Weights of a small CTC image transcriber.
Training: soap at rate 0.0029, 8500 steps, batches of 128.
Rows from block 4 of a small CTC image transcriber, named by matrix and row number. Rows with one number belong to one neuron. Each number is 128 + 32 x the weight over its row's rms, rounded and kept within 0 to 255. All counts start at 0.
After each neuron's rows are labels from the 100 images, of 14976, where the neuron reaches its largest size: "strongest on" is what is common among them; "peak on" is the class under the peak. Only what is clearly more common there than usual is listed. The data: short English words printed on busy colour backdrops. In brackets: how many of the 100.
# gate: MLP gate (model.blocks.4.mlp.gate.weight, 768x192), inputs 96-191
# fc1: MLP up (model.blocks.4.mlp.fc1.weight, 768x192), inputs 96-191
# fc2: MLP down (model.blocks.4.mlp.fc2.weight, 192x768, transposed), outputs 96-191

gate.649 [111 189 147 158  89 148 124  81  68 200 166  85  92 155 100 124 114 131 153 120 134 117 194 137 177 118 150  86 160 107 143 114 109 114  85 150 131 162 130 143 119 161 133 109 130 107 118 179 167 149  80  92 121 128  72 156 209 136 109  78 141 133 132 174 129 156  79 103 132 155  84 106 132 138 130 185 116 123 170  96 163 138  75 177 103 117 158 112 147 148 128 134 132 112  97  95]
fc1.649 [124 155 172 123 139  62 109 145 123 210 137 117 154  69 141 133 101 135  89 119 100 106 118  90 152 109 116 159 161 173 118 141 103 146 109 106 123  72 124 133 102  41  71 114 111 139 165 203 102 149 102 131 145 152 128 208 176  93  67 103 171 119 150 120 122 107 159 113 101 139 142 140 112 165 116 141 140 108 123 146 129 131 143  83 158  81 135  86 137 100 114  73  90  89 168 170]
fc2.649 [110 155 117  75  89  65 158  82  77 102 164  83 110 146 157 170 160 131 137 109 132 117 171 131 182 146  78 146 143 209 123 129 146 166  80 102 100  95  91  84  69  85 135 117  82 136 129 202 157 167  64 127 104 147 118 208 142 116 116 134 154 115 126 139 150 158 121 144 112 138 116 130 146 183 137 194 124  95 140 113 137 144 139  93  57 128 120 129 163  74 160 125 163 101 131  86]
strongest on: the letter n (99); capitals (71); serif (65); the letter i (46)
peak on: letter n (55)

gate.644 [107 141 157 132 119 124 101  92 121  99  80 103 152 134 154 171 148 126 101  68 153 136  83 110 177 127 126 157 118 112 106 111 123 113 147 149 139 113 107 111  59 117 141 156  89 141  96 127 137 141  63 174 167 177 173 103 134 134 174  90  95 192 158 153 166  52 123 128 170 145  89 116  74 196 129 175  83 112 147 101 102 122 136 142 125  96 166 142 100 111 130 141 161  85  49 118]
fc1.644 [121 124 108 155 142 104 104  76 140 118  59 132 134 130 164 193 136 128  78 121 180 110 107  93 166 118 114 153  90 120 127 157  75  98 131 126 174  97  61 151  64 117 154 142  79 164  81 160 133 180  88 183 165 185 123  97 135 117 211 114 143 156 130 100 118  60 135 148 160 156 105 153  73 150 152 140  83 169 149  66 139 122 159 154 138 100 169 133 121 118 134 115 182 126  81 128]
fc2.644 [ 86 147 111 158 119 128 128 121  92 119 155 149 146 108 180 116 152 169 145 118 152 140 144 135 121 106 143 140 130  61 150 104 119  79 106  74 122  82 151  73  79 156 143 102 121 134 137 229 149 229 123 148 128 140 145 208 130 113 139 119 126 186 106 168 116 108 138 143 100 144 138 108 156 135 155  78  89 100 136 124 148 122 192 143 184 125 155  75 146 106 100 139 176 117 187 155]
strongest on: the letter n (92); capitals (75)
peak on: letter n (66)

gate.69 [120 150 186 115 144 127 141  96 171 102 172 140  86 168 166 117  66 143 160  88 121  89 148 115 146  98 108 138 155 160  88 176  80 130 126 134  91  65 141 122 115 158 144 106  67 111 156 151 190  81 157 133 104  76 100  88 103 151 154 152 116 119 135 193 186 134  99 135 172 106 173 121 215 146 170 142 122  97 211 120 144 110  80 141  88  97 129 180 155  81  66  92 134 150 105  74]
fc1.69 [ 84  72  71 139  80 165 146 134 170  89 137 104 132 122 125 121 160 173 158 169  91 156 158 114 133  94  90 153  61 135 121 134  93  70 177 152  79 123 169 189 185 111 156 111  89 136 157 126  94 100 166 140 148  51 113 166 152  98 160 126  79 138 126  75 140 103 116 115 136 109 187 154 178 113 146 165 133 118 145 135 120 119 149 140 185 116 162 154  97  99 143 135  62 162 144 148]
fc2.69 [118 112 146  90  69 127 158 111 163  55 139 109 141  78 109 152  84  91 185 142 102 167  87 115 102 146 145 161  86 118  88 104 120 104  76 111  58 134  53 109 148 158 114  77 112 104  60 128 110  77 109 134 102 111 107 116  97 198 137 195 156  77 167 164 139 132 113 107 157  91 117 150 156 115 171 160  84 140  92 183  99 134  87 121  60 112 130 119 171 127 118 115  98 102 143 143]
strongest on: the letter t (75); capitals (71)
peak on: letter t (25)

gate.74 [100 102  93 115 125 154 127  78 164  96 117  99 135 117 141 171  85  97 181 122 118 201 180 105 150 101 141 126 107  98 158 162 108 172 109 197  75 168 110 119 120 135 120 147 179 165 143 152 151 112 155  52 152 121 153 164 125 139 124 139 123 159 139 114 162 136 126  90 116 110  81 136 154 137  57 120 137 134 117 135 173 112 105 138 137 173 165 158 179 100 114 103 138 126 122 189]
fc1.74 [159  76 122 184 101 135 108 133 156  83 122  98 152 171 145 156 153 102 108 179 160  88 120 194 140 113 123  91 158 133 135  94  63 153 144 141  93 101  96 131 104 142 124 100  80 109 115 130 108 119 135 165  92 110 140 167 132  95 101 140 137 154 103 140 163 108 186 119 181  76 174 106 186 120 142 102 100 154 184 103 101 177 164  95  64 131  87  99 116 160 124 105 149  49 198 122]
fc2.74 [179 107 168 117  87 160 132 156 135  98 159 107 126 130  59 152 147  83 113  80 138 112 141 138 136 169 148 152 101 157 170 136 164 178 112 148  97  92 174 193 163 100 124  69 125  78  97 156 140 166 124 148 205 123 161 140  62 112 108 120 134 170  87 165 188 144 146 119 109 140 103 117 137 119 140 169 144 142 107 131 134  85 147  67 139 137 134 125 130 112 155 105  79 106 119  70]
strongest on: the letter k (94); the letter c (34)
peak on: letter k (38)

gate.266 [116  79 173 184 102 153  71  94 115 117 104 101 180 151 126 166 165 110 120  98 172 142  78 142 144 146  94 140 118 100 118 108 118  94  40 120 147 151 121 121  90 129 116 160 146 138 104 127 173 160  74 144 172 179  93 123 116 130 171  59 162 157 157 154 120 110  88 152 137 141 133 151 115 161 147 148  85 106 123  87 157  77 153 169 147 116 148 205 113  99  70  93 191 106  92 106]
fc1.266 [ 98 138 125 193  95 108  81  67 139 131 119 150 132 163 163 184 153 107 136 149 155  84  53 151 132 133 132 178 187 122 106 128  82 140  90 116 191 113 102 131  66 121 135 159 119 191 134 127 149 160 103 137 182 156 125  99 146 133 172  58 115 136  94 126 126 108 103 144 155 141 119 128  73 137 164  84  79 109  90  63 163  94 148 161 134  99 128 115  98  88  74 131 152  70  89 134]
fc2.266 [ 80 126 141 177 111 114 114 145 148 176 129  80 188  90 187 147 146 126  97 123 121 100 135 118 127 107 129 177 109 107 180 105 184 126 118 101  89  42 125 173 104  71 127 127 118 135  53 161 131 216 120 112 128 136 105 108 134 135 148 137 109 173 143 108 156 129 134 174 115 126 100 103  97 164 147 110 146 190  99  62  99 100 187 112 144 111 142  90 114 110  99 106 106 108 174 114]
strongest on: the letter n (100); capitals (85)
peak on: letter n (40)

gate.477 [ 94 124 188 148  95  89 221  89 135 150 158 156 206 105 127 159 114  78  68  97  94 107  82  93 170 137 121  89 136  68 170 141 105  99 140 135  92 161  71 104  71  84 131 140 149 144  55 168 130 147 149 146 148  93  97 163 149 125 138 138 143 128 145 198 125 149 196 115 125 125 105  77 157 150 136 105 108 168 124  91 162 172  98 175  89 123 125 160 112  80 113 109 160  66 108  86]
fc1.477 [140 169 161 135  90 103 223  82  61 157 100 139 187 120 109  86 147 110  84  70 107  71 109  77 144 109 164 133 136  75 183 134 148  75 152  89  91 125 151  76 140 105 165 124 151 143 185 116  95 103 169 156 119  82 101 117 102 134 113 178 139 130 153 124  93 154  98 170 102 115 105 140 167  90 137 121 116  89 160 150 105 133 149 126  78 175 101 172  86 161 141 134 138 129 137 145]
fc2.477 [184  75 120  94 153 163 146 156 182 136 127 122  82 121 142 176  88 147 172 135 123 105 128 163 137 128 154  83 178 116  52 139 125 151 110 152 123 112  78  74 149 142 124 155  89 138 177  86  96 164 128 144  49  88 126 114 200 164 112 116 108 133 107  64  70 152 135 117 148  97 113 119  90 132  68 106 125  82 166 134 137 142  96 191 136 151 118 127 156 140  94 112  98 115 187 104]
strongest on: the letter r (86); capitals (61); white ink (25)
peak on: letter r (28)

gate.627 [181  92 119 142 143  93 101  98 120  90 133 125 144 199  90 127  98  92  96 172 145 146 183  94 128 163 126  67 132 196 141 139 127 166  65 141 167 107 120 105 112 191 108 121 174 187 130 122 109 175  89 136 149 110 144 198 134  46 106 166 102 133 183 100 122  99  68 106 148 156 125 124  84 142 178 116 139 164 115 143 130 112 153  91 115  64 159  72  88 133 205 159 104 142 125 109]
fc1.627 [156 164  66 104 115 127 175 115 105 152 126 120 128  60 155 138 143 118 166  72 111 165 108 113  97 131  85  92 125  93  99 126 116  74 129  72 144 201 100 143  87 131 125  88 165  99 117 134 161  99 128 165  34  90  47 120 165 110 157 117 141 122  85  70 160 131 169  83 118 167 107 122 143 138 116 122 161 174 145  93 143 117 117 177 143  95 119 123 130 154 151 129 157 102 116  91]
fc2.627 [125 133 151 107 120 177 114  86  78 179 133 147 127 124 149 175 183 159  81 149 177 107 113 105 142 188 122  93 176 133 116 136 181 146 162 151 146 135 220 193 152 124 116 128 152 101 122 175 121 120 137 100 156 187 125 114 142  88 139  99 118 179 131 120 120 125 133 168 169 142 154 162  71 110 166 143 129 124 112 125 116 118 197 135 112 118 149 173 158 140 154 109 134 126  94 142]
strongest on: the letter p (90); the letter m (25)
peak on: letter p (55)

gate.216 [145 163 149 124 173 161 180 117 150 161  73 180 134 161 115 161 146 120 129  59  93 159 161  76  74 131 106  92  89 170 145 188 174 138 122 122  96 155 100 144 126 107 130  94 146  92  90 183 140 143 126 150  95 134  92 150 124 113 114 127 149  58 124 149 103  96 138 117 105 150 133 155 116 165 129 161 134  58 153 105 128 121 120 135 109 106 135  93 137 128 111 166 138 149 109 148]
fc1.216 [124 128  98 155  88 109 140 128 109 151  88 142  72 116 133 122  96  82 137 117 169  86 104 161 134 115 130 144 102  63 141 128 129 140  86 100  86 121 119 107 138 163  86 114 125 139 210 126 107 139 129  88 173 128 123  99 116 182 113 113 130 121  80  87 165 155 130  83 125 123 136 182 106  66 129 135 136 114 129 134 100  83 115 104 151 121 144 137 104 116  92  95 143  86 178 102]
fc2.216 [121 190  96 108  91  86 132 126 169 116 139 146 155 167 115 107 125 165 135 148 165 146 146 136  80 109 126 103 154 122 123 178 100 132 147 131 110 187  81 100 110 173 165 119 113 133 115 109  96 104 170 173 150 122 130 101 114 119 133 131 112 143 134 175 118 104 161  77 128 159 128 158  74 109 105 148 123  73 126 153 115 133 145 197 130 106 129 138 168  89 128 146 119 126 192 146]
strongest on: the letter a (97)
peak on: letter a (61)

gate.699 [ 84 153 149  93 136  80 124 120 193  96  93 144 182 209 128  72  94 135 108 169  92 143 171 119 170 156 168 182  91 137  90 121 126 132 130 128  94 105  96  92 101 164  96  68  98  77 131 163 105 168 141 112 172 176 142 149 141 128 109 148 166 197 140 178 126 127  67 146 169 122 115 121 129 175 146 110 111 124 182 123 127 115 107 129 160 135 163 187 103  99 116 103 148 115 114 144]
fc1.699 [149 113  67 143 112 105 127 118  70 189 192 163 140 156 121 152 143 184 143 103 101 134 193  70 137 126 158 129 106 112  66 180 154 110 139 156 188 100 161 100 147 126 129  58 125 135 112 166 129  72 132 201 117 136 128  96 120 113 123 130 127 129 140 170  87 119 133  78 159 159 107 109 112 146 205  73 141 115 129  95 134 127 104 107  98  96 106 149 145 158  60 156 142 123  68 127]
fc2.699 [155  98 136 111 125  56 179 150  79 183 138  79 126  95 123 107 104 196  94 149 119 109 102 121 125 115 152 102  87  90 126 111  89  90 170 205 152  67 199 116 200 159 125 128  85 142 126 140 118 159  94 150 123 100 139  94  79 161  69  93  89 132 124 143 183  84 173 139 134 168 146 126 126 149 137 122 210 134 112 117 112  96 188 115 139 118 103 156  83 141 118 159 137 119 141  84]
strongest on: the letter r (68); small letters (61)
peak on: letter r (33)

gate.75 [ 71 142 194 133 116 172  87  97 155  54  49 145 142 144 147  60  66 175 117 172 143 139  64 122 181  45 133 166 133 135 101 123 135 128 108  72 104 176  73 117 111 139 120 154 149 113  75 180 117 141 158  89 120 140 119 177 126 104 105 145 128 149 137 142 107  93 135 158 146  96 139 152 198 129 130 122  75 137 110 122 145 107 174 105 163 132 147 205 127 137 134 108 121 109 161 119]
fc1.75 [140 121  89  73  75 159 104 179  49 228 135 179  92 141 130 167 143 120 156  91 137 177 102 158 132 154 112 120 168 104 116 124 173 107 124 179 172 123 179 123 132 122 175 130 123 153 162 135 112 112 115 142 152 165  58 127 138 159 172 135  84 107 134 160 120 129  91 102  36 201 136  71  98 149 100  94 147 172  97  92 144 208 107 129 144  82 138 106 100 120  73 186 136 141 110 138]
fc2.75 [188  57 142  57  89 122 155 185 113 165 122 113  77 116 125 112 107 170 121  70 127  67 113 139 130 176 138 149 202  79 119 113  84 121 167 169 182 110 185 162 149 107 130 156 144 172 105 162 169 114 127 129  96 121  77 156 134  94 145 129 114 165 118 145 160 151 112 169 148 201 163 143 167 140 124 116 195  95 130  58 139 122 173 162 170 127 131 130 101 177 125 138 141  68 164 165]
strongest on: the letter t (93); capitals (91)
peak on: letter t (29)

gate.653 [128 104 148 133 145  48 133 131 188 101  64 152 169  86 200 155 175 175 105 139 109  91 134  63 166 152 135 139 161 177 118 145  64 137 122 114 151 130 122 131 137  83 129 134 123 187  97 104 131 149  98 151 134  90 176  95 126 104 152  93 129 143 108 131 176  84  83 115 104 120 152  75 164 119 126 115 151 155 100 124 154 137 151  83 146  95 119 123 154 141 115 116 215 111  92 169]
fc1.653 [133 168  67 118 131 106 100 163 145 153 156  69 209  95 138 159 113  73 127 172 122  82 164  80 168 101 194 185 136 124 166 106 134 171 161 132  82 151 131 116  92 139 164  56 112 152  80 117 125 147 148 127 129  84 128 106 122 164 112 109 137 141 162 124 125 120 138 195 164  98 117 105 134 111 124 128 138 137  96 184  89 182 139 108 174 116 162 152 168 144 113  92 142 155 158 177]
fc2.653 [143 128 114  93 171 125 113 128 119 129 162 128 156 110 149 119 148 148  60 149 123  96 136 106 151 171 125 149 154 106 188 121 134 126 100 214 131 143 144 106 117 154 109  76 146 135 119 116 145 139 172  88 155 114 110 106 123  95 119 111 150 126 128 125 152 111 106 168  70 118 140 156 139 151 140 165 130 142  93 107 121  91 215 127 101 187 104 119 158 122 127  38 171  74 148 116]
strongest on: the letter n (56); the letter w (25)
peak on: letter n (32)

gate.458 [142 131 161 142 141 123 115 133 119  88 135  90 127 169 139 139 131 124 146 192 121 134 164 133 168 146 118 114  80 224 129  90 117  98  89 141 159  95 149 124 135 171 155 117 140 187 100 131  91 120 101 118 196 153 149 174 186 125 119 140 119 100 209 109  81 119 116 125 128 113 118  87 110 224 140  83 110 159  69 118 126 118 112  72 161 114 103 110 148 157 181 173 107 165 149 127]
fc1.458 [142 126  63 159 210 124 120 134 113 116 116 164 105  83  96 142 124 107 129 173 146 126 192 146 144 146 169 148 136 176 147 163 119 205 126 129 146  98 160 114 159 148 106 103 158 145  58 142 155 161 156  70 111 134 187 171  92 144 102 104 143 119 150 150 115 104 148  94 170 130  86 132 185  97 147 131  80  70 183 196  56 182 145  75 129 108 121 158 126 134 154 135  99 185  87 121]
fc2.458 [141 117 199  87 122 134 113 118 182 139  91  92 132 132 106 111  96 122 103 141 149 144 106 110 182  91 134 109 105 126 156  92 116  97  92 133 123  77  68 131 111 171 145 161 109 231 139 102 121 154 190 146 152 141  77 159 147 176 141 120 183 100 139 140  56 135 127 156  73  99 128 172  98 164 109  56 113 194 107  88 135  98 155 138 171 153 171  86  97  81 132 114 125 171 103 134]
strongest on: the letter p (79)
peak on: letter p (40)

gate.388 [132 132  98 116 142 123 119 102 182 169 125 144 138 143 169 100 186 120  98 156 176  94  87 124  69  47 118 179  81 123 121 132  97  80 120 175 133 133 115 140 153  87 117 131 132 120  50 170 143 138 120 159 118 104  87 143 166 185 155 127  89 123 170 175 153  80  75  69 158 154 145 152 122 189  86 133  72 136 102 107 112 143 153 119 121 109 156 154  93 137  99 121 158  81  64 153]
fc1.388 [117 107  97  60  92 170 130 129 144 109 126 116  82 157 107 139 109 115 145 137 127 176 105 145 164 122 177 134 138 133 149  35 131 116 107 103 135 123 154 142 162  97 167 169 214 165 151 126 156  99 156  72 106 144 148  98 102 117 116 149 102 160 132  92 126 174 169  97 124 165 172 178 143  88 102 151 146 150  92 130 161 115 117 190 113 160 109 137 133 141 116 128 117  92 192 134]
fc2.388 [153 101  79 108 171 160 119 179  76 153  84 140  67  87 114 184  96  93  88  81 101 112  79 112 176 242 103 133 195 136 115 108 149 155 122 134 148 199 134 132  90 141 153 176 119 139 140 137 121 122 100 172  91 161 134 134 112 143 126  82 128  57 102 122 139 195 133 145 157 132 147  82 128 129  74 128 159  97  99 143 112 138 129 153 151 156  68  83 188 139 177 115 169 124 101 102]
strongest on: the letter n (63); the letter w (37)
peak on: letter n (29)

gate.479 [ 88 142 161 176 146 150 150 147 108  89 107 117 137 132 156 105 149  97  90 131  89 107 126 114 165 138 122 129 107 151 145 160  76 108 137 157 115 144 152 180 129 174  85 137 171  90 151 124 124 135 158 106 102  86 105 122 163 119  79 112 126 160 115 119 137 129 126 149 129  86 131 155  80 164  93 154 145 171 130  74 171 202 134  66 149 150 127  57 115  65 192 101 159 146  50 187]
fc1.479 [ 95 136 133 148 150  96  85  78 124 110 145 116 169  83 157 132 147 148  64 136 150 104 168  65 162 110 160  94 127 199 162 139  94  93  99 119 101 125 135 124  63  97 214 153 130 151 126 114 168 144 144 115 179  76  99 176 130  78 139 113 125 153 160  99 157 139 172 153 102 117 109 133 194 102  95 168 143 156  90 158 128  99 188  89  47 140 128  92 103 126 182 129 126 150  92  97]
fc2.479 [172 127 129 160 109 169 108 152 143 170  50 169 108 103 108 153 136 150 111 154 150 120 147 131 126 141  82  72 107 110 133  74 168  98 154  84  82 160  94 165 163 103 111  73  87 116 103 168 219 170  81 136  75 109 146 120 106 145 161  81  60 121 138 139 141 125 134 131  98 105 111 117 129 111 174 134 111 141 145 121  89  97 133 134 124 156 149 151 159 171 122 138  54  91 102  79]
strongest on: the letter a (93); capitals (92)
peak on: letter a (32)

gate.418 [164 136 175 159  93  80 131 129 120  83 120  89 160 157 172 130 111 134 145 143  92 150 159 109 129 141 153 176  69 171 117 146 131 119 103 151 127 103 126 137 126 116 168 108 142 165 136 111 123 125 153 147 173 127 163 153 162 142 141 184  94 122 241 147  77 129 132 126  93 123  94  90  60 137 153  84 140 152  61 120 125  65 117 113  81  65 128 110 179 126 204 104 127 139 122 131]
fc1.418 [152 109 105 177 129  60 112 156 102 120 146 147 135 166 100 123 175 145 143 154 132  97 177 158 190 195 189 127 108 144 126 131 103 133 107 159 174  99  97  89 153 107 107 124 156 147 124 165 108 159 117 152 135  61 158 165 100  81 110 174 141 163 143 168  86 145 156 134 144 120 124 126  70  74 120 129 120 154 105 166 112 141 130 113 122 109 129  29 166 144 143 103  48 178 104 149]
fc2.418 [199 145 167 190 119  84 148  72 118  83 147 153 118 111  98 139 119  85  66 119 165 119  87  79 107  60 154 156  94 167 127 113 114 128  95 129 121 120  88 102 147 176 103 150  90 197 128 122 138 182 150 147 176 134 152 176 140 147 156 108 189 102 146 106 122 126 142 164  63 105 143  97 111  98  89 105 114 106 111 153 174 119  73 167 136 148 117  74  87  96 109 166  94 157 113 122]
strongest on: the letter p (100)
peak on: letter p (34)

gate.2 [ 81 146 105 139 134 177  87  97 130 173 149 128 148 216 123 139 115  91 202 112 109 160 101 150 148 110  75 129 136 103 146 163 167 161 120 121 129 149 100 102 118 114 119  86 140 205 126 140 163 123 143 162 166 169  95  90 194 169  89 205 120 160 118  88 136  81 113 196 147 158  82 122 165 141 115 144 120  88 170 120 150 135  80 162 144 121 114 170 157 100 198 125 115  82 129 166]
fc1.2 [104 128 164  85  69 184  92  77 164 134 134 105 148 156  26 102 142  87  99 142 109 130 114  83 112  95 116 118 171 130  95 156 123 151 169 114 141 146 115  94 127 127 175 139 169 143 165 167 124 166 137  92  88 104 147  81 195 166 135 136 149 126 131 150 122 187 129 175 101 144 161  91 100 122 137  70 103 102 110 154 144 166 125 142 129 154 109 163 173 185 113 102  96 104 117 111]
fc2.2 [118 167 101 107  65 120 116 130 203 165 123  98 155 172 124 136 162 142 115 125  94 151 147 121 127 103  99  85  87 108  81 119  74 120 186 156 147 160  96 108 124 141 149 134 152  84 135 136 102 146  80 138 159 162 121 105 163 120 161 118 128 143 152 138 115 121 161 176 123  98 145 110  92 102 148 115 117 164  64 174 152 131 140 105 138 101  89 153 143 101 149 170 119 203 107  93]
strongest on: the letter a (85); capitals (70)
peak on: letter a (49)

gate.659 [ 84 160 195 144  48 156 113 125 145  39 156 102 122 126 117 101 166  92  68 156 138 135 120  86 163  47 116 216 123 151 124 158 141 150 146 105 100 170 105 140 190 150 155  72 118 101 135 176 114 115 107  98  97 171 143 130 131 104  71 132 128 182 135 176 162 108 118 174 148 145 126 131 154 172 161 156  95  81 165 107  76  98 191 114 114 163 195 169 109 149 124 126 138 101 209  75]
fc1.659 [156 115  59 146 125 128 127 126  86 166 143 151  70  83 131 150 130  88 154  93 167 131 164 143  63 203 123  37 127 129 139 117 127  98 119 162 129 101 116 105  84 116 104 166 182 140 163 124 111 147 138  61 105  88  88 106 126 134 120  87 150  67 154 114 143 181 126  42 136 155  78  97  90 149  97 135 197 152  81 126 161 162 103 142 173  76 100  96 156 149 116 155  84 121 132 156]
fc2.659 [125  94 102 113 140 143 104 154 103 169 136  87  84  99 134 171 138 119 139  51 102  87 134 130 120 156 123 119 150  82 172 127 141 102 169 146 154 102 158  73  74 137 104 161 133 169 129 173 163 158 159 106 126 131 145 104  70 140  85 123 129 123 140 158 108 147 120 131 156 194 119 173 195 168 123  88 135  91 130  76 124 112 153 167 208 158 111  93 199 123 146 121 186 113 184 120]
strongest on: the letter t (97); capitals (94)
peak on: letter t (35)

gate.661 [167 118 162 126 111 122 119 116 155 125 111 181 137 110 129 165  92 162  72 152 201  74  95 158 123 137 141 162 123 141  95  71 127 138 151 129  91 155 105  87 119  97 121 101 133  98 133 111 118 148 109 167  83 151 126 110 183 149 137 159 144 159 183 176 112  94  93 139 168 182 130 137  81 135 160 155 114  98  49 177 168 116 129  91 105 134 147 164 114  65 131 104 134 166 127 108]
fc1.661 [ 90 113  88  91 124 112 151 152  99 107 130 142 161  99 132 118  86 148 114 149  83 166 178 110 179 134 169  77 172 140 106  67 124 106 111 116 107  62 153 181 155 116 178  66  98 134 142  84 153  84 150 114 158 137 196 129  97 114 127 154 127  84  95  89 112 105  82 102  49  93 166 169 142 142  71 147 146 119 199 111  90 165 132 178 152 130 133 104 128 125 135 199 129 145 126  94]
fc2.661 [213 131  72 109 129 130 122 187 113 113 122 148 109  95 134  72 118 151 188 177 143 105 178 105 141 143  73  78  99  90  94  99 122 121 122 107 104 119 104 112 107 197 174 121 153  70 142  54 119  83 153 147 139 145 156 120 181 128 125 132 120  61 128 122 150 137 162  99  88 105 127 148 119 117 117 124 179 184  98  58  95 144  83 137  99 131 146 107 123 116 186 120 172 122  76 149]
strongest on: the letter a (97); capitals (70)
peak on: letter a (48)

gate.19 [149  99 149 155 183 124  62 111  96  70 153 148  70 137  98 119 133 117  88 122 126 135 144 159 143 153 164 104 145 169 126 169 158 159 127 125 185 112 151  85 120 111 124 101 137 168 129 132 109 189 111 110 102 129 141 149 109 130 168 134  89  49 106 166  96  79 120 168 107 168 134  95 131 102 190 124  96 107 164 142 161  89 164 139 143 122  73 143 131 136 135 162  73 173 132 131]
fc1.19 [122 106 110 169 140  93  55 159 128  73 106  89 141 114 135 128 138 123 154 233 192 107 121 155 133 117 112 108  90 171  63  95 105 165 139 135 131 119 114  92 145 145 146 187  93 183 173  79 112 174  98 136 172 131 191 113 126 117 142  83  51  87 117 101 176 140 151 142 168 176 166 110 104 112 142  86 159 188 148 164 168 194 175 124 128 154  86 114 123 143 117 137  82  90 145 133]
fc2.19 [161 109  71 158  98 129 147 129 182 126 150 124 137 103 108 168 111 114 189 117  66 127 155 187 101  74 131  73 124  96 145 132 148  67  71  98  90 145 122  81  99 143 177 135 148 120 108 109  68 129 195 153 118 137 160 148 148 129 130 171 153 111 127 129 136 129 110 149 176 146 114 100 108 140  82  88 143  89 159 111  77 183  90 152 130 203 162 143  84 126 190 142 101 146 105 153]
strongest on: the letter r (92); capitals (63)
peak on: letter r (41)

gate.456 [187 150  95 145 176  90 144 132 132 138 110 119 104 125 101 186  91  59 145 152 137 120 138 124 139 137 187 111 164 170 157 126 149  99 146 169 136 152 175 125 129 113 162 119 210  96 152 160 143 134 152 112 105 134 118 151  90 125 142 110 115 147 134  79 131 132 104 167  97 126 140 157 121  58 153 166  74 118 177  90 115 143 146 144 111  92 167 128 144 112 101 111 151 151 157 108]
fc1.456 [ 57 108 118 162 111 118 121 111  92 112 162  89  81  94 139 143 131  94 106 160 150  73  98 156 167 156 127 151  57 122 162  73 180 151 133 133 162 125  72 183 166 161  92 144 133 151 148 131  67 120 144  95  98  84 127 106 122 140 129 119 121 175 131 159 169 166  99  86 100 109 150 167  99 126  86 129 129 137  71  80 164 167 127  97 145 160 108 106 143 128 121 172 114 134  98 129]
fc2.456 [100 103 133  83  79 133 148 108 143 136  68 191 147 154 204 121 196 127 165 122 128 146  51 161 180 132  50 100 146 117  67 146 115 177 130 136 160 137 152 148  39 160 142 175  72 161 179 107 129 125 113 142 142 137  99 137 136 122 129 170 132  99 115 184 121 150 173 116 111 164 129 164 132  90 130 154 123 145 130 129 133 135 106  99 171 177 117 108 147 124 134 133 139 135 110 164]
strongest on: the letter a (100)
peak on: letter a (50)

gate.111 [176 186 142 154 149 116 157 137 166 114 142 149  94 130  96 119 105  76 119  46  73 143 131 133  44 155 166  84 131 115 151 156 146  84 113  94 169 114 127 170 104 125 167  66 169  93 131 180 165 154 129 138 150 179 127 116 143 117 144 141 114 117 141  94 118 108  75 124  90 154 130 124 125  63 154 192 105 118 188 145 104 117  92 164 170 123 111 138 139 113 162 180  81 111 108 166]
fc1.111 [151 155 180  86 158 126 163 123 127  81 140 158 127 136 141 143 150  84 101  76  76 126 117 109 109 187 169  72 120 138 165 140 147  88 106 152 187 127 124 140 103 111 195 114 200 145 154 189 137 166 191 141 146 112 126  96 154 142 129 146 106  73 155  96  99  85  89 152  47 128 144 137 150 147 161 124 138 136 182 130 145 139 130 144 168 173 129 145 130 142  90 166 128 152 129 129]
fc2.111 [101 125 129 153 196 122 108 127  90 120  93 114 146 149 109  95 146 154  60 115 141  68 155 108  91 101 194 133 158 100 121 120 104 120 123 130 107 168 166 199 133 104  65  55 152 128 116 149 167 129  66  71  97 162  94 171 134 130 144 158 126 125 184 110 128 129 101 145  66 131 164  50 156  93 177 109 123 110 124 174 180  64 138 122 143  40 161 115  93 129  86 136  90 148 137 100]
strongest on: the letter a (100)
peak on: letter a (71)